From a checkpoint of a small image VAE: encoder arch resnet_bottleneck.
Rows from block 15 of the encoder, named by matrix and row number. Each number is 128 + 32 x the weight over its row's rms, rounded and kept within 0 to 255. All counts start at 0. After the name is the row's rms in percent of the matrix's.
# convs1: 3x3 conv (encoder.blocks.15.convs.1.weight, 216x216x3x3, standardized in use), inputs 204-215, a 3x3 kernel for each
convs1.32 107 [121 179 183  70 175 213 156 161  92 129 136 181 145 110   0 103 135 138 134 128 134 137 128 144 123 127 141 113  96  55 103 149 178 222 162  79 135 139 115 120 132 121 121 132 151 151 157  80  75 117  88 150 181  95 121 127 123 130 100 134 130 133 116 181 178 224 116  95 255 150 164  95  94 135 131  94 172 219 106 114 164 121 123 158  75  80  97 175 134 141 119  94 121 118 228 143  97 116 106  94 126 101 108 206  97 129 146 120]
convs1.33 110 [ 80  62 166 152 106 188 102  11 101 162  84 106 174 128  46 116 110 160 127 128 115 143  91 100 132 136 111 125 123 160 118 109 176 147 128 141 115 122 165 127 132 150 119 157 119  95  48 118 128  95 117 100  67 102 145 145 121 117 140 151 121 128 115 133  65  93 150 174 105  92  75 134 110 111  88  61 212  48 126 149  94 142 132 146 153 108 107 154 140 186  89 168 128  84 110  94 193 147 184 110  82 118 165  68 178 100 159 108]
convs1.34 098 [146 141  37  67 137  85 122  32 227 113 129  99 186 226 124  71  59 178 143 136 130 140 140 150 136 129 135 141 115 112  72 107 144 101 106 158 143 148 118 132 131 132 131 138 131 108 142 138  91  41 137 139 117 144 134 140 126 124 120 129 127 149 128 121 171  93 155 255 104 104 113 159 126 162  64 107 128 135  98 110 171 122  53 135 120 205  88 128 117 140 158 100  88 165 120 169 118 150 135 162 184 129 135  56 133 122 116 139]
convs1.35 088 [120 109 149 184 119  85 116  62 106 134  98  98 106 197 177 158 151 112 140 134 144 158 132 110 107 129 130 180 176 139 165 186 136 118 143 156 133 122 114 118 126 127 121 116 147  99 102 149 122 123 124 117 159 193 130 134 115 117 131 159 120 100 136 222 240 119 128 165  87 172 140  97 106 144 163 176 111 119 114  86  93 176  62 138 121 101  69 171 124 166 183 115 137  42  82 143 175  79  85  65 191 145 117  84 182 112 106 127]
convs1.36 116 [159 221  87 130 123 113 107  80 154 148  49 195 121 143 183 131  83 127 131  75 126 139 100 110  96 113 163 127 139 128  37  72 128 121 103 195 127  67  97 101 114 110 132  62 143 133 124 128  38 177 127  92 153  62 109 149 113 104 153  84 129 112 106  69   0 141  85 185 117 115 148 134  95 156  60 156 125 155 144 125 145 100 113 149 162 128 112 103 132 152  92 163  82 132 184 191  79  93 162 133 159 162 114 106 175  65 147 138]
convs1.37 102 [131 205  92 201 237 141 155  93 157 100 135 141  91 185 189 130  76 241 130 113 111 150 108 122 143 128 119 192 144  35 194 118 193 167 121 175 127 142 115 113 119 140 124 128 109 147  75 104 107 169 175 164 133 145 123 147 125 111 146 116 116 138 141 108 172 195 118 160 163 157 159  55 139 230  91 193 124 140  65  87 145 101 182 174  66 179 101 110 139 170 110 145 121 140  47  69 158  65 185 160  95 118 168  63  74 156  99 183]
convs1.38 087 [186  83 109  79 157 163  86 121  99  89 128 143  92 113 117 176 113 121 170 118 140 125 150  94 150 121 127 159 120 138 105 199 200 112 130 128 132 117 121 140 113 137 123 123 118 191 129 159  64 121 143 113 121 115 125 121 149 116 110 156 127 136 120 155 208 203 119 138  99 139 114 127 145 101  96 146 119 106  93 104  93  98 168 110 139 126 146 117 167 120 161 188  95 129  64  99  84 162 127 168  73 116  67 114 150  90 126 106]
convs1.39 104 [ 71 156 189  74  88 129  62 107  54  83 233 224  84 229  79  92 160 121 143 122 133 123 120 116 110 119 119 108 179 117 109  60  65 125 167 109 134 138 145 125 140 121 140 121 120 128  85 127 131 161  70 139 122 138 140 125 124 133 141 117 135 123 121 131 145 115 159 135 212 145 227 107 100 108  92  76 145 168 112 177 128  98 196  95 138  87 153 112 136 114 109  78 203 130 148 163 153  16 109 123 100  95 140  86 135 112  98 166]
convs1.40 113 [142 161  18  94 234 255 100 139   0 112 140 143 138  38 176 128 162 189 125 128 134 117 114 123 134 130 115 161 156 152 102 230  68 161 144 143 131 158 128 139 126 102 127 125 136 109 112 137 145 132 140 150 119 183 137 114 153 147 138 127 122 128 143 111  76 138 191 181 109 153 171 130 113 164 120 122 120  39 132  67  89 113 185 122 122 132  33  90 127 109 132 137  97  94  91  16  81 124  69 118 224  98 100 100 142 100  70 125]
convs1.41 093 [136  89 127 118 152 124 117 136 139 148 187  66 200  91 112  50 120 171 125 117 137 114  89 148 117 135 134 148 145 180 236 158 119 121 118 122 124 127 124 129 128 115 128 124 127 175 145 141 183 162 177 153 149 117 150 125 128 119 137 131 111 123 121 146 255 189 161 186 181 163 160 150  93 120 143 123  93  76 145  92 104  79 137 134 114  61 123 130  90 125  72  88 149 205 143 117 164 108 129  60 130 167 117  90 157 136 145 133]
convs1.42 089 [154 232 176 161 130  72 161 178  69  71  85 128 194  82 174 156 198  88 136 109  94 110 114 117 155 137 127 141 164 179 152 185 160 149 145 104 110 118 147 127 107 123 123 136 143  93  87 159 173 121 164 170 157 144 136 119 159 115 149 120 117 152 103 201 127 113 154 162 138 167 146 110 156 106  91 159 125  84 122  85  80 101 113 136  92 100 140 100 124 171 107  77 132 109  74 127 143  69 120 101 134 116 138 113  95 161 121 138]
convs1.43 111 [121  91 144 133  40 157 127 100 145  92  55 122  80 114 127  80 188 111 125 116 121 117  98 133 126 142 110 151 200 162 144 124 170 243 157 124 128 140 129 131 128 125 129 119 132 130 117 124 168 134 135 111 195 107 147 151 135 113 134 136  98 137 104 166 132 129 190 153 136 163 110 127 156 107 116 171  44 132 176 171 116 104 160  94 102 102  62 150  95 102 121  77 119 232 167 127 160 255 128 128 106 106 147 152 135  98 141  56]
convs1.44 095 [160 245 135 151 129  90 109  80 147  47 150 117  64 191 132 105 157 120 144 124 116 131 118 127 126 125 106 254 197 171 186 113  84 155 139 138 114 133 131 125 113 139 137 130 119 119 158 116  88 138 166  96 147 116 113 144 123 119 131 142 112 134 111  40 147 202 122 157 128  91 172 120 158  90  75  98  94 101 134 114  58  96 100 159  55 123 188 140 107 154  91  87 115 136  95 108 155 109 101 158  93  69  90 101 132  88 113  74]
convs1.45 114 [173  88  63 148  94 147 197  91 125 119 154 116  43 156 176 151 179 124 110 134 127 137 132 122 137 155 122 146 218 141 110 118 102 152  99 121 119 139 131 103 117 132 124 126 113 154 143 133 129 109 109 145 117 122 122 173 156 133 162 130 131 132 154  77 110 135 148  34 135 109 142 144 212 159 120  47 100 155 118 125 101  99 115 109 123  87 118 141 192 123 173  86 118 122 109 118  65 145 120 146 175 137  26 169 103  59 196 127]
convs1.46 107 [100 123 178  70 159  61 100  73 135 112 168 127 145  57 124 147 155 172 116 130 128 135 113 112 114 132 125 117 185 107 132 214 130  95 110  98 118 126  80 116 124 123 126 106 117 124 158 163 110 191  83 128 147 118 120 114 118 111 136 120 117  99 107 126 130 139 119  89 194 105 122 109 122 132  67  93 134 202 101 217 128 165 161 137 143  69  81 151 127 165 104  55  65  98 121 100 110 126 171 120 110  32 126 184 193 136 126 116]
convs1.47 115 [ 74 240  57 128 222 193 131 132  99 125  42 215 131 101 165 104 136 119 137 129 135 127 137 137 142 126 150 164 145 118 183 168 105 160 155 150 152 146 140 134 131 141 139 144 142  86 161 153 145 176 109 144 136 112 117 125 124 149 158 147 137 114 146 149 245 117 129   0 152 138  96 191 132 139 133 144 189 167 111 142 132 147  47 202 177  95  55 146 150  83  96 146 187 115 183 203 150  62  80 153 130 218 136 193 117 119 174  78]
convs1.48 050 [199 208 211 189 217 244 133 255 242 113 130 156 139 103 246 145 189 175 110 109 110 112 103 114 110 113 110 146 157 168 138 214 148 110 142 121 113 111 112 111 112 112 113 113 114 100  66  69  87 115  68 124  98  89 117 119 117 120 112 123 106 137 127 156 135 208 182 188 192 158 164 194  93 177 175 109 174 201 121 184 186  87 128 124 129  73  95 160  96 116 141 145 131 146 148 148 143 101 142 108 173 152 146 153 126 163 137 136]
convs1.49 117 [100 122  99  89  90 117 121 171  94 139 113 110 145  74 168 113 165 111 159 141 155 107 138 134 156  89 127 144 106 117 153  69 151 134 144 182 106 132 142 107  91 149 117 129 108 150 105 149  87  56 129 104 117 192 130 140 131 148 122 146 140 166 137 115  96  71 129 158 168 109 154  82 117 152 154 114 163 135 127 187  79  84  97 126 134 185 156 132 195 107 149 162 119  78 162 202  79 125 120 111 136 102 145 122 109 137 114 167]
convs1.50 100 [130 166  84 121 102 144 135 133  89 148  79 125  77  58   0 153  29 181 112 117 136 107 128 117 133 129 131 133 174 161 115 150 148 224 127 141 138 125 127 117 117 121 129 135  93 117 125 138 169 223 122 141 135 144 123  91 121 108 106 136 135 140 140 145 159 179 124  76 132 119  45 153 113  84 173 130 190 225  88  83 121 112  60  98 203  53  70 125 154 151 129 187 126 106  70  99 111 194 218  92  81 118  73 163 115 196 178 124]
convs1.51 094 [153  87 100 149 196 191 106  74 229 201 108 130  85 165 165  82 160  71 125 126 120 143 148 148 137 129 135 128 163  93 134 132 139 130  47 160 126 142 144 118 120 132 124 121 117 138 154 110  86  56  75 120 127  86 127 139 135 144 136 149 138 143 119 152 156 164 140 170 184 120 112 135 156 103  88 171 217  97 101  50 142 138 117 177  96 162 242 104  75 101 104 121 127 114 126 112 137  85 192 109  89  96 143  74 144 148  89  93]
convs1.52 078 [110 125 136 160 189 118  80 197 137 104 152 119  32 122 149  96 103 125  90 105 108 115 118 102 105 110 119 170 255 224 120 136 189  86 163 145 129 112 134 118 142 133 116 109 138 122 169 141 165 116 205 100 106 171 107 118 106 122 133 155  98 142 164 219 187 114 100 202 189 184 168  86 135 114 131  93 108 115 157 102  97  49  61 121 152  87 109 130 117 106  97 103 117  93  87 114 130 129  60 180 126  93 163 115 199 108 147 127]
convs1.53 119 [181 137 148  58  72  39  51  14 148 153  49  31 162 136 150 125  42 133 128 109 139 111 182 155 123 138 110 147 134 116 128  93 112  93 169 155 129 142 138 138 127 138  77 111 131 116 166 112 109 139 162 106 103  93 151 114 143 147 127 159 119 114 137 107  96 131  85  65 115 188 168 122  75 164 113 174 153  96 131 163 119 202 173 107 158 225 136 102  11 137  92 118  93 123  88  57 121  84  85  87 117 112 159 113  67 136 155 115]
convs1.54 113 [214 116 151 133 107 255 188 131 132 178 108 139  76   4  91 206 157 145 110 135 140 100 128 143 124 160 124 127 114 157 160 113 206 134 198 182 101 141 147 134 132 128 124 128  87 111 125 180 119 178 143 160 154 116 105 120 123 151 139 141 142 143 143 197  81 129  69 139 114 144 141  72 123 142  82 120 123  88 117 255 162 163 138 119 115 121 172 127 133 148 169 176 140  66 177 253 147 186 157 158  89 135  95 144 152 150 229 150]
convs1.55 116 [ 65 138  43  92 145 193 128 219 146 118 176 126  88 176  90 130 155 131 138 115 143 122 139 148 120 128 134 160 169 191 112 169 112 128 202 127 126 120 128 135 123 151 135 136 119 149 185 138 144 151 130 160 133 148 125 117 141 113  78 134 123 150 127 138 172  13 147 144  10 110 195 145  90 146 171 140 137  92  68  79 133 182  40 140 132  86 110 108 137 126 125 130  18 149 134 152 133  40  32 142 143 169 120 142 191 162 121 142]
convs1.56 074 [181  51 151 194 145 177  71 119 108 129  67 107 127  91  66 118 119 111 152 111 126 118  88 152 152 132 102 141 144 108 111 105 131 117 121  76 117 157 121 124 122 145 152 144 138 107 113 190  62  87 131 156 108 158 144 111 130 110  78 145 146  88 140 171 134 119  80 111 144 150 171 128 105  91 134  52  40 111  65 173  81  68 114  23  60 127  64 104  65  69  68 113 184 112  63  79  55 114 137 168 188 154 116 147 117  95 118 131]
convs1.57 110 [224   0 127 155 110 165  66 255 130 104 122 120 159  97  22 185 204 190 145 146 125 107 134 111 139 104 145 127  86 182 120 117 191 131 113 120 122 130 143 135 134  89 116 107 118 122 107 162 191  80 156 136  93 133 133 142 159 118 137 150 155 130 117 127 204 200 128 114  84  80  65 154 129  99 157 148  37 153  94 255 106 130  74 103 118  75 101 152 168 169 143 129  98 134 166  97  53 110 125 155 139 139 187 147 115 143 131  95]
convs1.58 115 [154  88  97 170 179  44 123 161 148  85  46  64 124 219 210 150 124  97 137 113 118 122 112  98 135 143 143 186 140  77  86 125  71 116  86 106 120 108 123 147 117 138 139 125 137 128  59 106 164 134 101 104 120 114 143 128 138 137 166 152 125 139 141 145   1 149 184 117  68 137 143 132 125  58  78 151 164 131 130 107 152 122  92 109  70 171 152  70 114 101 124  69 168 142  85 129 136 156 170 128 247 152  81 198  98 119 124 154]
convs1.59 083 [108 147  95 135  95 174  78  70 113 146 166 113  82 198 132  86  75 132 138 131  88 107 135 152 119 129 161 107  59 134 151  70 146 162  80 151 141 148 112 132 130 149 117 118 130 145 140 118 122  92 170 116  80 146 115 159 133 133 103 157 111 129 134 112 181 170 100 127  88 182  81 181 171 111 145  82  94  88 118 157 150  61 110 134 122  56 144 121 113 111  55 163 159  85  73  89  97 146  74 105 137 129 187 120 101 118 174 115]
convs1.60 042 [146 214 203 158 208 255 177 255 255 111 131 131  91 133 216 141 194 175 114 115 114 115 124 118 111 116 124 133 185 155 186 199 155 100 161 159 115 114 114 113 115 113 115 114 114 114 118 124 124 191 142 123 155 130 109 120 105 110  99 106 127 133 129 137 128 106 155 126 128 155 121 163 161 141 140 107 173 181 106 165 162 110 137 152 134 154  91 128 117 105 144  79 121  68 191 173 157 155 158 118 152 149 146 181 176 124 148 158]
convs1.61 130 [142 103 141 175  74 117   0 132 107   0 162 141  63  79 100 169 112 150 138 117 119 118 137 153 140 141 128 159 113 156 222  91 158 112  43 153 127 127 111 121 134 116 105 120 116 106  96 181 139 119 143  94 136 103 157 124 163 148 144 116 129 145 153 124 156 119  94  77 151  93 180 115 103  82 152  69  73  88 102  80 120 128 113  70 101  88 132 176 164 120 156  47 121  90  57  55 130 124  33 143  81 119 135 142 152  53 121 157]
convs1.62 110 [198 121  94 108  66 160 129 151 125 151 147  74 164  72 168 171 110  92 137 135 142 133 135 125 108 141 125 159 145  87  92  83  70 105  68  98 118  93 112 134 136 133 138 138 105 118  70 125 161 116 163 112  98 132 154 154 145  89 131 123  96  77 113 131 148 177 137  80 118  99 191 135 125 173  62 179  93 176 153 135 122 104  99 118  98 196  68 129  93  99 136  36 110 167 127 232  88 155  41 157  93 152 110  94  96 122  64 125]
convs1.63 121 [126 122 124 173 117 148 158 103 106 165  72  61  93  96 114  86 151 192 155 115 143 141 116 126 119 111 120  96 152  92 146  64  91  99 137  88 139 124 115 152 157 126 120 143 116  91 142 222 147 140  86 163 130 117 136 125 154 131 109 136 123  95 142 151 123 170 145  79 140 150 189 136  76 102  76 190 143 206  80 108 143 145 142 167 167 161  77 126 151 101 137 159 131 140 153 122 134  50 131  99 115 145 119 187 133 138 122 131]
convs1.64 093 [157 213 100 133 106 104 171 122 105 107 100 223 107  88  62 128 147 119 148 143 145 136 128 144 141 108 125 126 222  66 160  57 138 164 146 107 126 149 124 134 128 121 156 135 114 116 100 153 134  83  86 135 126 181 149 120 103 143 118 119 143 181 110 120 126 180 110  95  73 176  99 198 133 192  96 131  26  42 115  55 126 129  51  57 170  21 141 137 100  74 184  65 169  48  91 161  82  87 151 141 140  63 150 140 165  99 154 121]
convs1.65 100 [120 187 121 140 111 162 102 115 111 142 149  91 143 176 117 117  96 124 140 126 124 146 137 133 123 114 144 110 116  84 130 151 116 101  53 114 133 126 120 131 120 112 133 151 134 162 123  79 119  72  76 138 190  78 112 123  97 121  99 104 128 123 156 156  75 154  52 146 130  99  67 157 117 124  33 105 124  74  52 114 101  81 140  91 138 182 146 106 172  87  57 160  93 115 102 119 125 124 184 170 134 163 159 123 184 139 122  86]
convs1.66 080 [ 51 139 162 195 131 170 140  91  88 130   5  46 123  37  81 118  93  70 149 141 114 127 121 118 135 121 109 137  82 153 120 125 130 130 144 163 140 115 119 113 134 120 153 111 123 101 137 108  86  67 144 136  99 121 101 119 117  89 119 138 161 107 145 178  53 168 216 206 127 153 195 177 113 108 136 105   9 131  56  61 143 162 125 100 157 138   0 107  63 119 136 172 155 120  77 119  84  98 118 113 170 180  96 108 100 108 145 168]
convs1.67 111 [115 121  76  96 175 163  53 185 111  92 126 140  64  67  86 128 136 103 134 124 132 145 121 114 139 110 129 120 112 178  75 135  80  89 149  60 129 144 138 113 124 120 132  99 113 141 106 107 137 146 107 118 141  88 140 134 148 126 121 137 141 113 149 153 141  76 172  62 115 201  77 157 118 126 127 183  76 154 120 200  26 155  93  88  85   0 138 103 178 148  84 107 120  90 117 170 134 120 122 107 134 163 102 174 128 119 100  60]
convs1.68 089 [235 133  65 219 145 107 115 117 137  77 152 164  86  70  83 120 210 150 130 127 115 121 121 136  97 130 118 162 140 118 155  72  50  84  98 134 119 105 152 140 121 135 117 164 134 145 125 149 134 128 152 118 143 161 104 107 170  99 108 144  94 146 111 222 126 180  97 121  91 137 183 167 145 158 125 140 109 152  53 115  85  86 115 125 163 206 147 146 162  62 113 169 133  68 198 110  95 173  87 132  99 162 162  99 119 153 155 139]
convs1.69 103 [209 237 183 139 128 241 219 202 139 176  80  85 100 134  89 187 183 144 138 124 113 138 144 165 150 104 101 114 130  91 144 168 149 136 177  98 128 111  99 130 136 145 138 135 145 146 152  99 201 174 195 123 100 125 130 130 128 128 158  92 124 141  99 181 136 142 132 154 111 129 141 100 145 195 130 175 135 150 154 167 117 116 171 123  53 100 107 144 129  97 138 172 152 167 157 124 128 141 116 128 132 148 156 150 135 112 166 169]
convs1.70 114 [ 73 118  71  87 148 139   6  65 134 184 120 105 114  55 114 115 124 182 134 133 146 160  99 125 138 129 135 179  82 144 143 150 105 106 185 129 172 147 147 133 143 134 118 156 120 131 110 162 127 122 130  70 111 135 142 132 131 132 181 104 143 113 104  79  25 126 147 140 113 140  92 125 104 131 109 129 182 126 153 102 148 117 124  96 245  99  95 168 116 144 144 148 145 130 162 169 165 165 112 122 171 119  92 197 125 109 135 124]
convs1.71 074 [172 168 129 221 181 174 149 169 156 137  70 119 140 126  98  84 125 100 135 129 153 152 144 160 135 136 159  68 100 127 152  94 131 139 124  96 150 164 125 150 126 154 120 127 139 124 129 136 147  71  69 105 149 118 122 100  95 106 130 131  95 131 147 107 106 227 132 155 152 187 148  91 142 104 171 113 119 105 116 113  80 128  65  78  24  69  78 128  44 119  40  57 105 101  52  80 129 115 177 135 158 182  91  72 103  96  99 131]
convs1.72 094 [127 132 106 123 203 178 226 148 104 232 132 132 226  48  51 153  65 154 113 134 126 142 155 141 134 136 132 108 157 136 140 140 128  87 108 143 141 127 146 117 121 142 141 144 105 135  95 144  94 138  94 110 195 173 143 134 105 119 117 118 113 132 165  59 140 150 119 160 111  95 188 136 174 124 110 132 109  89 136 113 122 142  76 114 118 105 136  72 100 110 102 151 117  82 142  79  41  93 116 120 185 174 145  91 124 116  80 109]
convs1.73 115 [ 79 128  76 118 150 145 168  30  86  70  65 149 163 119  55  57 132 202 126 133 114 131 134 138 157 144 131 133 107  98 116 135 149 119 211 113 135 138 128 125 112 133 141 167 166 128 108 119 175  94 106 155 137 155 133 142 114 108 162 146 114 135 119  71  97 134 182 106 126 171 119  84 125 109 135 134 110 195 100 117 104 100 110 165 159 122 129 118 130 145 133 179 100  56 173 132 125  69 130 153 133 146  64 103 136 131 135 144]
convs1.74 082 [118 101 153 172  98 132 193  45  97 177 144  70 122  89  65  87 127 101 126 126 114 134 143 129 115 148 157 158  48  61 128  85 122 185  98 109 123 129 145 116 131 141 164 117 124 139 124 102 170 106 107 181 158 142 168 128  94 166 128 157 155 143 121 139  78 179 157 131 157 154 136 160 100 153 117 104  76  90  94  97 152 157 113  53 121  85  68 126 103  72 169 104 131  64  92 105 122  79 141 142 184  78 102 177 116  93 123 150]
convs1.75 109 [ 58 138 165 152 124 119 139  47 163 174 121  93  99 186 130 119  94 105 132 115 159 133 135 143 148 132 145 107 182 163 173  71 114 115 139 114 120 142 136 148 131 154 134 141 133 111 122 132 148 172  96 114 190 164 114 122 104 137 142 129 111 116 141 124 140 206 113 217  85 212 129 149 121  67 152 151  94 180 107 100  71  95  79  85  69  25  68 146 125 130  88  97 143   4  78  68 153  80 123 158 113 118  79  91 119  72  81 163]
convs1.76 108 [128 146 121 126 126  71  58 125 227 150 109 155  89 184 151  72  97 175 121 111 129 136 128 148 128 145 142 117  88  88 148 167 176 138 124 151 124 132 113 137 134 115 118 137 134 141 128  88 112 127 153 133 151 146 125 121 119 156 139 151 115 134 141 140 196 140  80 156  91 173 255 135 106  99  92 114 131 255  69  78 105 141 161 150 107 165 101  97 168 122 121  77  84  39  83  79 122 166 123  88  90  70 135 161  31  99 106 149]
convs1.77 105 [103 119 103 133 116   0 162 128 155  65 125  79 167  92 210 149  82 217 129 133 132 132 134 144 127 144 117 119 134  85 124 216 137  91  85 114 122 130 136 134 137 142 136 158 130 109 113 108 106 137 130 114 169 134 124 138 134 140 126 115 122 116 118  98 175  86 167 111 144 180 143 152 116 125 122  94 141 106 185 117 143  96 144 113 154 192 133 165 174 107 113 107 119 133  69 149 133 115 205 113 126 111 113 111  89 122 142 172]
convs1.78 117 [ 40 143  35  81 161 136 152 215 227  85 115  83  94 139 167 148  73  89 136 139 123 116 108 108 111 120 116 115 159 148 121  57 115 120 102 161 114 114 128 135 142 115 129 115 137 167 176 131 129 106  50 114 135 126 137 103 111  87 119 137 130 135 134  94  76 152  64 146 105 188 156 176 107 134 119  71 149  90 163 146 111 135 187 148  82  55 135 123 136 104  93 121 167 150 203  35 133 240 193 138 137  63 115 100 126 144 165 191]
convs1.79 118 [149 155 176 118 222 173 147  58 142  70  86 161 152  91 208 164  89 168 134 110 123 118 133 114 113 131 130 199  82 120 143 220  76 141 121 139 119 127 136 131 136 141 127 131 131 117  68  97  98  76  88 118 112 138 109 129  94 136 141 123 131 115 145 102 141  53  92 255 121 149 154 134 121 131 179 104 192 191 118  70 100 146 110 116  90 249 187 126 132 105 113  83  68 102  88  61 106 171 116 113  60 178  86 111  99 113 130 115]
convs1.80 102 [164 109 107 110 135 158 124 137 148 155 150 122 107 164  72 187 188  66 132 106 153 130 132 123 141 152  98 134  96  72 138  80 141 167 128 100 134 114 114 137 148 132 145 132 144 121  99 114 125 120 144 126 123 149 129 110 150 128 126 112 130 114 113 112  68 142  15 102 138 173 194 136 149 192  73  87  83 112 112  86 137 154 187 156 119  98  93 110  77  68  93  95 105  82  65  88  47 191  90 183 199 127 159 116 144 147 103 175]
convs1.81 114 [154 158  32 129 185 145 120 102  99 156  67 153 144  94  99 149 243 104 137 130 130 160 124 152 139 121 116 212 175  44 109 144 107 123 132  91 143 134 116 134 133 110 130 118 140 138 105 115 167 185 128 110 127 124 125 119 127  82 145 117 122 133 127  83 158 178 141 109 124  97 149 126 140 153 196 130 201 157 137 116 127 138 150 123  99  74 157 112 168 118 115 125 195 121 159 123 170 103 119 115  92 105  88 109 136  78  66 124]
convs1.82 090 [120 164  63 240 192 122 188 216 123 156 136  22  51 139 173 176 117  77 152 122 114 125 109 140 117 114 106 103 207 115 182 173 114 219 148 115 119 124 101 104 136 107 130 124 120 145  98 136 182 103 128 127 117  91 161 122 142 137 120 130 172 131 145 148 117 113 176  97 133  75 128 142 104 120  78 122 151 152 127  91  99 157 120  84 175 157 121 159  88 107  89 131 143 132 129  56  98 116 103 109 172 150 102 192  84 182 106 107]
convs1.83 076 [ 89 100 128 137 114 161 138 155 117 149 102 185 101  94  98 109  84  65 161 125 156 112  99 122 134 109 121 146 112  84 112 114  97 106  75  78 154 117 136 122 115 124 124 127 100 194 166 155 165 101  99  87 133 107 131 133 120 162 128  92 140 101 129 152 141 134  41 132 143  73 114 151  86 129 105 138  77 140  75 119 104 153  70 195 169 125 120 122 177 124 105 144 131 100 140 233 128 126 126 141  76  92 145 108  62 106 126 124]
convs1.84 070 [ 95  69  35 143 128 136 157 144 159 144 135 130 122 135  91 131 114 126 135 119 118 103 133 131 145 106 172 156 104 120 147 145 146 127 154 133 131 133 117 121 136 130 143  92 141 176 196 190 149 195 176 136 127 141 113 106 112 124 169 145 121 160 154 180 199 118 144 118  66 145  82 105 137 176 147  89 119 162  49  92 129 137 156 115 114 162 104  71 170 149  99 135 160 147 138 107  92 111  93 125 142 126 131 119 185 125 131 108]
convs1.85 082 [137 113 128  86  95 132  67 135 149 187 173  70 132  83 123 175  44 144 110 132  98 127 157 114 126 166 152 107  95 124 121 135 128  98 119 114 147 143  97 113 119 146 102 129 109 138 180 110 137 155 187 153 106 151 120 114 128 137 168 125 124 132 141 136 118  67  80 185 121 129  96 101  98 126 112  80 105 110 156 104  76 132 111 135 145 101 120 114  65 154  74  93 115  90  52 174 190 167 164 156 121  86 132  86  43 150  98 104]
convs1.86 068 [115 138 149 213 137 147 193 255 143 108 162 134 129  96 129 112 174 160 128 120 113 135  99 131 115 126 143 144 167 129 120 154  78 189 124  60 103 127 130 123 128 113 131 115 118 112 102 112 114 194 162 123 114 135 119 111 106 118 114 110 114 108 120 112 139 128 179 126 112 134  65 166 119 136 133 187 160 170 146 164 152 102 150 183  92 147 125 124 103  42 140 115 142 151  78 181 152  74 183 163 142 104 104 109 114  93  85 115]
convs1.87 115 [103 146  96 114 128  82 164  35 151 102  76 174 137  36 148 168 124 100 127 130 137 123 144 140 120 138 145 123 210  90 110 163 146 121  81 133 139 123 129 132 121 123 130 119 130 131 162 130 129 154 129 134 138 114 120 133 156 110 136 128 131 133 135  74 183 175 101   0  86 136 141 125  99 146 199  62 208  93 150 121  76 141  94 114 104  65 180 113  53  98  85 155 255  84 226  47 136  96 133 151 175 118 104 199 112 133  83 124]
convs1.88 119 [ 79 186  66 202 110 162 110  70 112 136 128 145  89 148 111 118  80  76 127 106 112 140 149 128 127 139 140  73 173 138 118 146 195  93 152  65 114 132 122 121 139 139  95 114 135 127 126 165 134 184 122 132 111 100 120 120 101 105 152 127 115 138 124 223 115 141  74  92  82 133 104 139  77 161 119 149 184  45 110 107 173 120 150  70 106  97 121 105 103  75 130 105 143 171 157 154 136 122 158  82 100  97 119 166 206  71 152 120]
convs1.89 116 [ 86 134 140 226   0  97  60 129 176  72 167 122 147 152 106  83  92  46 134 126 136 122 127 133 129 158 131 109 144 102 129 113 160  86 217 161 131 125 117 134 135 142 124 140 115 104 128 119 179 159 129 137 180 151 134 131 122 133 120 123 135 101 159 154  93 104  95  37 105 157  36 105 119 120 155 170 143  69 109 201 142 133 136  93 107 107 140 134 107 140 141  65 188  75 149 147 146 129  56 134 112 141 152 126 147 178 114 110]
convs1.90 089 [116 156 100 203 161 107 105 158 164 174 129 119 156 189 137 161 116  76 132  98 124  90 102 125 130  78 126 144 101 123 143 156 102 155 107 116 129 112 127 123 127 109 141 136 108 205 117 163 185 132 138 109  88  97 125 124 123 117 100 122 106 124 150 192 117 138 134 123 123  64 164 120 118 170 122 187 121 129  63  86 148  57 183 105 109 171 128 127 187 107  29 160  88 121 100 102  98 131  97  89 114 151 102 119  95 149 102  60]
convs1.91 123 [128  58 143 203 109 119  80 225 105 141 118 115  84  74 211  64 157  88 130 116 125 120 126 142 123 116 135 165 110 130 101 142 123 118  97 163 155 113 146 173 142 130 117 120 139 158 113 157  95  86 160 116 104  84 117 119 125 115 103 156 110 130 118  86 184 146  56  70 152 131 121  85 169 138  99 149 110 135 164 182 181 110  92 139  83 167 146 130 185 125  62 132  97 121 174 122 101 255 111 112 106 108  75  51 171 141 135  98]
convs1.92 122 [103  89 148 224  41 130  57 143  75  82 187 121  15 189 116 138 112 105 128 131 102 129 159 128 136 113 134 147  56 137 174 103 112 121  95 117 128 131 137 106 135 135 142 122 115 157 131  55  79  93 111 128 141 132 179 133 157 137 132  78 126 107 156 163 137  75 108 255 119  38  99 104 116 171  99  32 122 153 148 123 123 103  51 115 122 161 159 121 138 135 119 100 129 184  58 161 144 102 142  83  34 135 137 183  96 148 187 112]
convs1.93 115 [ 79  80 147 160 107 142 159  73 158 101 168  84 133  68  79 135 245 165 131 123 141 128 127 131 133 127 126 134 146 143 150 113 150 127 158  87 121 133 158 135 132 128 136 123 138 132 125 149 100 145 112 120 143  82 139 116 120 135 131 126 117 132 145 133 109 103 135 167 105  84 118 113 100 127 117 141 144 117 135  66 184 143  88  88  84  87 131 154  90 151 130 128 168 104 155 116  84  70 181 129 116 138 149  87 160 141 131 102]
convs1.94 088 [ 95  98  91 172 205 184 137  37 153  60 174  96 119 129  98 172  88  89 144 134 131 149 124 112 133 120 123 163 105 112 149 123  80 133 125 198 119 125 138 138 121 134 109 141 115 150 135 176 126 162  73 146 129 139 114 106 127 113 157 143 128 123 140  88 110 115 144 114 172 159 136 109 134 185 177 139 144 137 185 115 231 173 206 126 114  82  96 145  91  93 110  96  92 156 113  84  85 196 191 126  88 129 125 116 112 111 110 165]
convs1.95 109 [105 108 176  64  30 159  85 159 106 126 104 155  90 128  74  53  75  83 121 147 124 135 127 125 134 122  94 124 116 105 129 140 176 102  61 201 150 123 134 137 123 148 126 120 133 123 181 128 128 116 160 109 142 150 110 130 109 121 107 109 142 122 134 150  83  96  87 103 117  93 255  24 176 110 169  82  88 133  46 140 138  95 139 135  86 161  73  82 103 123 127 166 122 166 148 204 196 146 138 146 114 137 147 137 167  82  92 103]